config = dict(
    color_jitter=0.2,
    method='mae',
    encoder_norm='layernorm',
    decoder_layers=2,
    shampoo_beta=0.95,
    precondition_frequency=16,
    final_lr_fraction=0.1,
)
Rows from block 7 of the encoder of a small masked image model, named by matrix and row number. Rows with one number within an expert belong to one neuron, the router's apart. Each number is 200 + 30 x the weight over its row's rms, rounded and kept within 0 to 999. All counts start at 0.
After each expert's rows are labels from the 100 images, of 14848, where the router gives the expert most weight on average: "strongest on" is what is common among them. Only what is clearly more common there than usual is listed. The data: made-up ball-and-stick molecule models.
# router: router (encoder.blocks.7.mlp.router.weight, 8x256, trained with AdamW), inputs 0-127
# up: expert up (encoder.blocks.7.mlp.up, 8x128x256), inputs 0-127
# down: expert down (encoder.blocks.7.mlp.down, 8x256x128, transposed), outputs 0-127

# expert 0
router.0,192,202,203,204,221,202,221,171,227,206,213,156,215,196,211,212,260,201,245,170,205,192,187,199,235,238,202,153,207,204,178,91,196,203,223,191,151,196,197,211,134,178,235,194,205,232,218,216,223,198,174,260,116,228,189,223,199,191,171,225,172,201,201,199,203,187,232,193,176,291,173,148,165,237,117,174,215,191,203,206,202,167,179,220,212,235,201,200,207,259,193,177,249,198,214,172,201,112,220,210,157,212,192,298,174,236,229,192,180,209,200,252,189,196,196,194,196,167,164,146,214,217,169,178,200,236,218,198
up.0,190,194,188,204,174,227,162,234,194,128,213,208,213,216,202,260,149,186,229,141,171,148,252,162,197,234,192,129,194,131,244,189,183,288,193,181,223,234,211,236,274,195,167,194,155,216,203,190,244,218,196,167,204,221,264,206,243,199,205,233,134,227,185,163,205,209,178,266,144,206,217,202,192,216,206,194,210,229,176,185,215,183,249,165,207,220,247,233,162,187,245,188,206,172,208,252,200,126,184,234,180,167,171,182,168,219,136,229,219,193,219,192,202,188,167,183,211,196,223,171,219,183,172,209,209,190,189,200
down.0,251,207,161,158,246,182,228,242,237,260,200,168,170,159,220,217,220,162,146,270,190,257,125,218,223,208,212,228,224,251,163,180,203,200,208,263,166,241,188,182,154,180,217,172,194,179,245,217,185,167,226,242,192,173,157,204,196,204,213,146,242,161,164,256,150,184,207,185,246,156,228,221,183,192,207,202,211,186,191,200,239,224,209,268,220,190,212,166,217,228,161,266,267,222,239,184,206,203,229,177,175,219,176,212,226,224,285,160,188,170,189,213,198,219,194,194,199,244,191,198,218,197,196,209,161,199,211,165
up.1,244,171,242,224,210,148,217,164,196,172,124,201,199,165,152,194,233,215,252,195,216,186,252,243,233,251,245,169,151,227,195,223,179,222,180,166,227,198,178,206,240,186,203,148,238,213,141,181,219,198,149,199,142,209,250,226,220,191,210,128,165,179,205,184,176,223,197,239,180,149,179,233,213,209,185,204,185,216,211,238,221,231,212,205,123,150,238,172,205,217,157,203,177,213,226,204,192,179,223,207,177,171,162,166,188,166,210,216,159,260,198,190,205,206,205,139,218,216,184,235,224,193,237,197,255,228,155,251
down.1,219,225,157,231,211,215,207,257,176,196,186,215,178,153,184,188,197,240,224,189,177,160,167,243,162,214,203,226,234,184,169,172,238,220,253,185,252,188,210,196,202,183,219,200,207,192,237,193,205,150,189,218,210,273,187,167,223,201,204,178,140,194,257,201,153,193,207,173,168,186,199,202,175,207,168,196,161,160,196,215,212,247,217,268,164,203,157,205,266,245,187,212,170,191,226,218,186,209,214,241,160,226,222,204,165,190,206,185,192,204,178,199,185,133,227,203,213,182,201,195,181,185,218,212,223,224,154,209
strongest on: small balls on sticks; balls: three; balls: four

# expert 4
router.4,253,202,199,166,223,208,196,201,215,199,271,194,198,235,100,201,212,194,198,148,176,193,185,197,191,190,129,147,213,205,85,254,184,183,219,154,140,201,195,203,243,187,149,195,175,184,219,179,216,191,189,242,161,277,204,186,236,164,193,157,197,235,218,188,182,177,232,172,212,216,161,159,214,202,195,213,207,199,198,213,192,137,203,193,191,202,189,198,210,239,189,228,238,201,202,156,185,259,186,225,212,199,222,197,224,201,171,221,223,156,211,179,199,193,195,153,241,111,227,125,193,219,222,199,189,251,195,244
up.3,231,163,237,188,195,198,209,211,194,164,181,170,186,177,201,215,178,205,175,184,173,177,252,184,212,188,175,169,184,208,139,200,257,258,181,218,230,172,151,172,214,193,203,179,174,213,209,147,173,150,212,177,168,204,258,214,224,206,214,198,188,235,147,172,259,211,198,179,202,185,152,192,194,154,225,214,210,193,190,205,219,267,192,182,197,207,168,211,248,203,224,192,232,165,161,230,269,199,188,211,177,175,211,232,239,215,163,208,196,138,141,227,203,217,200,153,191,155,198,197,217,179,193,209,226,245,196,199
down.3,205,257,200,250,226,202,190,151,198,157,215,209,211,171,173,191,204,231,202,181,199,259,170,178,176,167,181,231,166,195,177,168,131,193,224,183,196,272,225,202,217,224,153,202,197,170,173,239,213,194,173,200,184,200,157,129,174,231,201,136,179,173,209,203,157,190,196,187,186,215,198,203,208,183,163,180,202,203,185,208,223,181,245,226,223,160,216,214,125,156,152,173,235,192,202,158,156,240,274,184,250,192,206,173,204,197,192,224,202,206,245,180,232,213,157,270,178,252,131,235,165,179,187,249,188,154,213,228
up.4,215,221,225,186,179,194,164,216,201,232,220,192,187,192,252,235,187,200,217,140,218,207,191,158,234,233,185,205,252,204,208,263,219,216,153,173,153,227,211,306,165,236,203,215,204,219,252,179,149,196,210,231,182,220,198,169,165,188,178,216,178,198,184,222,186,165,249,174,200,221,180,218,175,162,191,177,199,193,239,219,229,188,164,179,259,179,219,176,186,174,213,254,199,222,244,172,239,226,213,206,230,188,209,217,241,223,189,187,211,273,180,180,217,175,168,140,183,202,235,188,167,146,175,213,218,216,211,194
down.4,197,216,197,230,187,197,270,160,164,186,190,160,155,213,210,215,245,152,116,228,162,243,222,212,183,209,200,245,155,181,215,139,162,151,194,219,204,267,155,166,244,203,237,189,205,221,162,219,222,227,184,212,217,205,168,213,244,198,239,191,228,198,214,152,185,202,224,225,197,202,225,186,252,204,240,204,202,210,135,178,191,263,243,200,157,279,206,195,210,245,166,209,240,198,213,189,183,195,175,199,236,198,214,245,134,137,223,125,242,142,237,157,232,226,206,197,224,206,192,212,203,216,204,186,229,214,205,207
strongest on: balls and sticks

# expert 1
router.1,230,196,207,219,192,191,203,216,179,207,98,222,227,198,180,222,172,199,247,185,211,221,204,203,173,181,204,131,221,188,180,137,258,208,158,202,237,159,211,219,123,183,212,218,200,241,219,198,213,231,192,151,219,201,214,215,199,227,175,180,173,238,220,162,221,214,183,197,168,168,223,212,179,187,177,261,174,201,205,194,215,237,208,175,187,187,199,241,196,235,251,206,210,197,215,199,198,214,227,207,195,202,112,211,188,205,301,215,229,206,218,179,190,170,175,161,257,256,207,279,252,195,178,229,174,232,167,167
up.0,224,192,219,222,160,187,168,155,208,212,186,224,206,212,172,239,210,228,168,232,235,238,180,170,152,270,247,139,235,223,225,211,231,195,214,168,247,171,193,169,204,172,223,191,212,190,167,186,207,201,178,159,210,264,202,222,234,231,218,205,208,226,214,187,198,181,205,175,198,187,217,192,218,219,168,248,189,173,201,191,188,243,230,181,228,194,215,215,196,273,199,194,147,167,224,207,206,235,220,190,195,159,200,180,222,159,238,167,197,193,263,194,213,202,266,165,211,222,209,217,162,256,178,216,190,177,204,262
down.0,196,202,175,176,220,184,217,250,203,196,233,200,176,185,257,216,184,204,222,162,219,217,230,210,245,166,157,232,204,178,200,167,240,177,174,220,152,214,172,171,221,189,235,212,244,182,193,198,226,187,158,233,171,154,196,168,229,170,170,196,185,170,168,165,152,205,205,219,163,250,217,192,199,202,282,148,217,210,211,228,208,200,152,193,156,250,221,212,177,186,141,240,202,220,225,215,201,228,208,161,149,249,231,204,195,210,249,186,237,199,203,189,215,209,189,268,209,219,172,216,232,167,178,190,240,174,212,235
up.1,230,171,207,187,161,200,188,269,217,178,191,202,199,201,235,192,202,194,231,195,206,198,170,199,176,148,241,159,211,177,199,186,186,190,239,184,246,223,186,198,181,220,183,206,165,173,158,218,229,168,194,174,216,142,147,203,216,204,221,159,216,203,200,239,225,194,242,226,242,207,247,209,203,249,187,171,183,221,213,201,265,187,194,181,150,209,229,194,245,218,201,210,153,237,177,167,148,208,187,207,189,224,156,236,222,216,166,162,243,211,195,220,147,207,191,217,142,197,190,161,238,208,227,221,216,212,190,137
down.1,187,184,186,191,223,227,191,188,222,224,193,248,210,268,209,220,213,199,207,202,232,263,205,162,215,201,199,198,218,147,165,170,186,200,170,188,195,240,228,205,250,136,218,199,240,196,183,220,155,237,228,218,149,178,214,171,241,201,213,269,195,133,214,196,152,190,206,169,216,226,193,237,152,191,241,218,193,224,231,219,188,202,192,207,251,179,259,222,166,131,198,200,204,220,179,248,217,221,229,217,194,157,175,187,219,188,203,186,200,232,198,173,234,269,185,214,198,214,234,196,161,257,193,212,158,168,167,201
strongest on: branched; balls and sticks; balls: twelve; balls: eleven

# expert 2
router.2,208,194,183,206,224,200,166,180,141,283,154,137,216,210,203,214,229,193,175,142,176,181,188,178,210,201,247,196,216,208,195,246,147,186,185,243,182,175,163,221,195,225,160,208,197,171,188,154,204,139,209,210,310,214,242,190,195,225,204,181,230,164,202,215,180,222,194,208,229,198,185,189,222,226,213,206,173,184,168,207,199,178,235,216,217,202,164,202,199,230,177,201,199,210,151,186,212,212,231,215,208,197,230,200,186,196,184,182,191,211,199,199,181,193,187,239,306,217,261,277,205,169,178,264,178,176,204,137
up.3,207,238,173,214,194,213,230,211,230,179,151,205,159,179,228,212,174,232,197,184,191,251,151,174,169,232,170,320,171,241,168,153,239,265,213,198,136,171,197,203,165,198,186,251,219,162,202,206,209,225,189,177,190,192,223,204,177,225,179,240,149,222,202,198,199,186,227,207,168,203,232,197,186,182,179,200,130,242,193,206,214,181,187,212,231,185,207,185,209,140,178,208,208,205,164,212,219,243,210,162,197,201,121,162,214,204,222,271,204,187,183,173,138,197,211,206,230,166,195,211,205,251,189,192,214,160,186,201
down.3,196,140,222,180,202,162,175,197,186,232,261,231,249,208,149,247,273,181,235,193,192,134,207,187,208,165,180,106,243,187,202,242,151,185,178,220,227,274,233,184,204,184,173,191,197,236,172,197,142,220,155,254,192,151,192,168,197,187,208,174,275,170,218,217,186,197,191,223,202,173,202,209,217,244,213,241,262,190,213,211,200,202,211,180,176,173,207,140,176,239,184,203,165,235,218,204,174,184,201,209,207,175,277,225,195,170,171,164,214,196,268,214,236,183,159,146,231,201,206,203,173,171,202,203,215,219,205,226
up.4,202,142,145,172,228,210,173,226,270,192,178,196,216,229,196,230,169,195,235,174,137,137,176,195,218,220,209,151,212,192,176,190,181,139,269,202,210,199,183,199,158,222,230,217,215,156,195,180,217,232,174,262,256,210,237,250,206,180,185,229,272,261,210,206,245,259,165,220,164,184,186,209,199,159,182,203,181,199,162,206,211,185,213,181,200,162,247,204,188,242,206,200,190,145,153,192,239,190,236,200,185,143,236,186,232,197,198,235,205,203,163,191,191,164,182,246,212,163,205,198,199,184,241,229,223,202,174,195
down.4,234,235,215,264,206,210,189,160,180,188,227,204,201,213,212,206,198,229,205,205,178,197,227,202,164,171,215,185,210,167,233,201,196,173,164,165,231,188,178,202,191,242,193,174,203,196,214,194,194,218,232,155,206,196,181,145,223,233,205,236,175,208,218,233,166,177,252,218,208,216,217,183,165,209,190,194,224,202,167,228,182,217,150,185,247,260,146,258,210,211,159,144,241,183,183,168,155,242,223,198,197,236,218,156,224,250,181,141,186,184,163,234,178,231,260,193,192,217,203,259,167,212,189,235,213,253,200,168
strongest on: space-filling

# expert 6
router.6,184,196,238,190,199,200,201,202,282,233,212,212,168,201,242,179,212,229,181,221,229,220,215,177,205,197,155,273,176,204,206,240,169,165,211,200,156,234,188,188,253,221,240,212,192,207,172,212,186,222,210,199,258,202,247,184,189,201,223,203,217,172,217,194,145,207,174,192,214,193,211,202,101,182,204,161,191,179,193,216,193,132,185,225,199,196,194,173,205,159,159,171,230,186,202,198,195,157,190,182,219,191,232,160,226,157,204,186,171,204,212,200,232,160,237,121,179,175,219,205,175,194,204,140,244,184,207,216
up.3,190,185,220,154,233,238,182,209,215,185,198,195,221,146,250,167,223,157,243,174,168,287,219,154,199,135,200,188,194,186,206,219,175,248,214,240,246,151,155,179,246,209,228,193,230,191,220,256,212,192,233,205,215,194,189,199,208,170,209,217,192,199,233,189,209,231,177,224,234,253,187,143,172,174,154,269,179,177,222,198,233,194,195,184,136,228,194,236,227,216,190,210,214,199,173,193,161,186,197,182,179,232,191,192,239,203,209,222,192,214,193,213,211,176,179,165,205,255,152,111,231,182,163,221,207,234,229,183
down.3,227,181,178,204,164,215,193,196,219,200,183,231,170,234,172,236,241,225,186,188,213,201,245,209,181,226,218,205,199,216,159,239,218,161,179,148,218,214,222,214,140,176,186,177,213,178,183,195,169,169,156,234,166,249,239,216,169,196,225,215,201,179,122,232,222,200,243,247,180,127,247,206,158,173,231,192,184,248,176,178,156,229,184,210,233,211,227,190,174,140,212,197,171,168,156,197,219,213,217,233,192,209,183,208,133,177,206,243,216,225,192,153,146,209,214,220,222,204,222,245,188,192,162,208,215,150,199,191
up.4,149,175,174,239,151,210,220,198,221,185,200,228,216,249,180,225,214,195,251,187,223,197,213,160,194,206,196,171,194,201,160,149,130,167,171,252,215,173,192,182,210,193,207,170,206,244,260,254,213,208,223,242,191,209,210,190,171,196,205,212,206,227,154,203,181,153,250,207,218,225,223,146,191,163,201,227,233,215,203,196,225,239,196,168,159,248,246,232,239,186,244,235,190,201,189,215,215,228,231,201,187,220,233,220,212,226,223,232,254,201,185,245,187,209,215,183,260,229,215,155,247,176,200,197,241,237,178,241
down.4,224,230,237,187,227,190,275,272,226,170,207,176,228,182,197,183,184,186,166,240,204,195,243,208,106,199,146,179,234,220,197,170,233,217,199,194,194,167,193,220,263,213,145,220,180,195,224,185,231,210,259,182,225,209,257,175,208,178,213,242,126,185,218,165,186,207,118,196,193,232,184,213,249,215,198,171,171,214,239,216,263,180,203,192,163,204,201,173,186,225,165,194,204,205,194,222,189,206,192,183,199,218,176,228,149,191,179,156,202,148,237,256,273,186,164,201,180,154,198,182,192,180,167,203,151,200,229,216
strongest on: space-filling; branched

# expert 3
router.3,191,176,172,194,185,198,240,218,247,141,252,183,183,188,169,178,212,150,197,217,198,227,170,223,217,227,242,186,225,214,252,229,190,195,214,243,231,205,194,188,188,238,180,173,194,198,177,203,188,179,217,206,188,173,139,198,178,203,213,183,185,181,171,222,271,221,193,232,205,181,224,206,236,199,220,193,258,223,214,172,205,167,168,207,205,214,184,201,188,163,242,184,109,178,183,217,233,122,140,209,160,226,203,219,197,230,131,180,199,133,170,243,214,209,193,219,170,200,153,145,202,250,189,298,203,194,205,183
up.3,165,189,112,177,254,220,154,231,163,225,212,238,150,190,196,212,230,215,140,203,154,212,160,190,188,209,191,218,187,213,242,185,220,166,227,124,232,141,238,211,213,181,184,182,196,210,172,228,198,255,160,210,250,195,181,237,237,219,258,239,225,201,218,214,223,240,204,209,194,216,187,184,256,197,155,235,187,231,199,241,159,233,185,171,206,225,199,220,195,183,198,183,212,194,195,241,144,169,148,210,203,195,178,232,140,180,178,162,217,213,222,214,205,243,243,247,204,140,199,222,212,198,190,239,239,152,197,194
down.3,185,221,237,194,196,234,151,166,176,208,238,183,196,216,225,185,164,197,180,176,155,177,227,173,200,199,184,165,253,227,186,177,173,282,168,192,211,208,190,229,170,221,204,236,138,229,271,232,193,172,236,181,142,195,199,175,187,193,206,172,229,205,159,131,208,227,184,200,203,201,188,232,200,259,205,186,190,174,158,162,190,127,183,203,151,234,151,201,202,155,234,244,231,188,211,190,194,218,227,177,202,258,200,182,250,231,238,215,200,158,206,238,276,226,204,190,234,209,204,196,192,194,213,207,200,249,212,135
up.4,176,170,173,221,229,222,146,169,156,167,152,235,192,176,172,263,164,168,213,203,201,208,223,212,148,220,225,158,224,189,200,201,173,213,214,157,205,190,189,177,243,169,206,251,210,214,191,220,207,205,203,164,184,148,153,238,242,217,116,231,204,176,206,212,179,189,181,201,248,211,198,153,189,221,217,175,260,216,201,269,201,155,224,206,206,175,175,187,201,157,191,213,183,192,225,217,217,247,238,191,170,249,260,230,197,173,206,145,148,176,214,216,228,248,165,222,188,269,204,220,170,220,254,187,225,267,206,155
down.4,249,260,166,212,152,223,234,192,221,166,217,224,183,231,243,226,242,229,191,183,181,194,233,208,220,186,193,174,176,257,220,194,254,180,170,225,168,169,216,209,169,156,188,195,205,144,237,160,202,225,207,161,193,226,252,172,144,173,268,225,237,192,178,193,161,167,239,187,196,241,233,245,249,176,161,195,147,233,201,139,187,243,167,197,134,226,197,207,225,249,210,204,226,214,205,197,230,199,200,192,235,181,167,184,197,192,237,259,227,182,194,248,201,202,219,180,175,134,160,189,238,189,150,234,198,190,211,201
strongest on: small balls on sticks; branched; balls: eleven; balls: twelve

# expert 5
router.5,275,198,194,188,220,222,212,206,220,202,244,203,184,204,117,211,172,220,202,184,252,189,197,209,183,191,172,147,207,204,117,284,195,223,271,167,123,185,201,199,220,175,153,196,214,223,229,205,149,178,234,206,165,263,230,220,258,158,110,204,204,211,216,222,201,184,193,188,231,204,130,196,214,146,151,208,187,189,248,199,185,153,171,202,200,193,208,180,201,238,145,205,207,217,222,159,193,214,217,187,197,219,212,231,207,217,228,199,212,178,188,205,177,234,189,188,179,171,246,149,208,209,180,165,198,205,197,250
up.3,191,214,188,251,240,158,181,210,162,194,205,169,236,205,249,168,241,176,172,170,201,161,180,198,180,179,251,198,203,258,167,165,185,218,193,194,192,238,178,176,156,221,229,237,171,187,202,191,201,193,249,215,234,227,214,223,232,172,177,167,182,163,170,186,221,182,195,201,247,187,207,202,218,249,189,222,207,246,229,233,228,195,228,255,217,160,242,170,220,230,234,206,161,239,125,214,216,190,211,179,177,181,193,245,247,204,239,209,195,197,158,161,255,197,199,189,197,132,234,201,258,164,236,198,194,229,154,258
down.3,173,236,232,215,209,234,263,144,175,157,181,241,170,191,188,210,169,157,220,188,226,217,245,227,224,149,196,191,172,144,159,219,239,214,218,198,236,182,161,200,224,157,218,223,183,206,195,199,181,241,191,184,175,187,176,194,220,201,211,245,221,241,247,231,182,213,268,245,144,200,199,191,181,166,196,222,200,189,187,182,201,229,146,188,231,222,204,204,135,169,227,188,236,175,269,161,175,155,169,213,196,173,196,187,118,210,255,229,217,203,244,251,174,224,114,216,176,201,214,182,163,208,149,151,215,190,241,198
up.4,227,162,188,209,218,231,179,230,191,185,216,204,173,175,200,197,190,182,198,116,212,217,176,137,174,230,199,174,164,189,187,186,171,196,241,191,181,176,220,145,234,154,226,202,234,190,174,209,197,210,222,227,191,199,160,245,203,253,203,185,172,210,181,137,211,222,239,198,183,227,172,258,216,254,210,199,164,185,207,187,158,158,223,221,218,123,221,221,185,211,157,204,205,209,184,197,184,164,168,211,176,186,231,169,192,194,258,207,152,228,245,195,165,192,236,220,239,199,195,201,205,269,198,211,217,232,186,194
down.4,163,202,226,236,199,153,158,220,264,207,215,211,217,226,186,189,188,193,226,240,189,210,243,231,199,180,165,173,246,219,226,204,216,168,199,186,212,179,181,257,170,225,200,185,177,256,224,222,252,209,189,183,202,248,227,172,228,169,238,244,200,224,187,260,190,207,153,151,220,183,240,157,164,173,158,145,243,209,196,213,223,204,191,188,184,258,163,222,185,183,229,198,219,198,223,194,258,201,239,181,141,216,196,226,219,162,152,198,236,174,162,230,213,175,149,174,160,205,186,210,184,162,229,177,138,206,165,203
strongest on: dark backdrop; balls and sticks

# expert 7
router.7,187,212,199,203,198,222,199,190,163,80,256,225,214,197,197,195,189,193,195,231,194,189,186,194,197,196,188,186,196,178,200,176,205,222,193,215,234,248,218,205,212,181,212,190,215,154,213,207,204,222,160,212,57,189,111,184,209,168,146,196,193,209,191,219,201,209,233,190,210,225,186,192,254,238,220,203,243,184,200,185,193,270,205,160,212,204,201,217,194,171,193,210,176,203,218,204,214,254,171,188,208,202,171,254,194,221,96,211,217,222,191,210,181,230,183,279,145,165,144,129,212,207,213,199,196,247,198,262
up.3,217,168,187,246,202,207,216,247,194,199,186,190,227,184,201,265,215,197,170,177,213,199,254,208,195,136,195,208,187,196,212,175,157,207,219,149,179,206,218,216,203,243,218,234,167,213,168,199,236,222,165,214,200,261,138,259,226,228,198,207,241,188,184,194,177,218,215,208,176,198,179,183,184,277,228,185,292,191,167,195,143,254,218,189,149,203,175,208,187,176,197,220,195,206,233,206,173,248,188,238,177,235,164,200,166,279,173,196,172,219,167,195,196,218,225,256,209,208,181,190,242,211,161,146,221,245,198,203
down.3,189,226,204,182,209,163,172,210,182,178,151,197,176,201,200,157,153,223,243,174,168,196,178,184,199,261,214,172,215,158,233,255,233,233,192,228,231,199,174,203,143,128,215,175,226,169,207,167,128,173,252,223,196,187,180,159,171,182,249,234,249,226,193,227,209,134,216,198,194,210,234,206,222,170,205,220,162,226,237,165,217,230,188,196,221,208,223,196,248,146,223,208,187,207,219,210,188,174,190,169,211,168,208,187,264,138,192,172,229,196,161,213,246,210,220,169,214,167,268,165,226,101,255,245,152,210,227,217
up.4,231,243,161,211,186,216,192,232,259,212,234,205,191,224,236,226,110,210,199,206,195,163,203,167,165,165,199,219,192,166,207,105,213,232,191,178,210,177,203,217,224,189,198,220,222,214,185,197,203,199,217,232,185,175,171,213,231,255,187,248,182,240,216,162,183,226,217,166,170,193,224,224,191,206,208,185,159,196,236,206,252,185,162,211,216,176,213,198,181,170,199,196,206,187,209,178,252,183,252,149,179,231,210,195,209,195,198,311,208,205,175,234,235,217,175,175,157,191,254,174,214,184,180,218,197,228,207,210
down.4,195,187,258,176,236,200,168,196,201,195,211,187,194,215,227,175,280,149,242,162,201,191,167,197,166,202,227,202,227,220,199,244,217,148,223,198,215,231,205,237,216,205,205,183,231,212,235,186,240,196,170,168,228,205,191,218,194,196,202,175,225,166,179,243,213,108,213,226,237,187,157,168,204,156,183,185,187,193,157,241,169,162,230,205,170,259,147,193,252,181,231,189,149,187,191,226,179,202,154,273,235,177,231,214,202,192,170,138,194,179,183,164,163,205,206,193,234,175,161,162,201,219,212,208,170,179,194,175
strongest on: small balls on sticks; balls: twelve; balls: eleven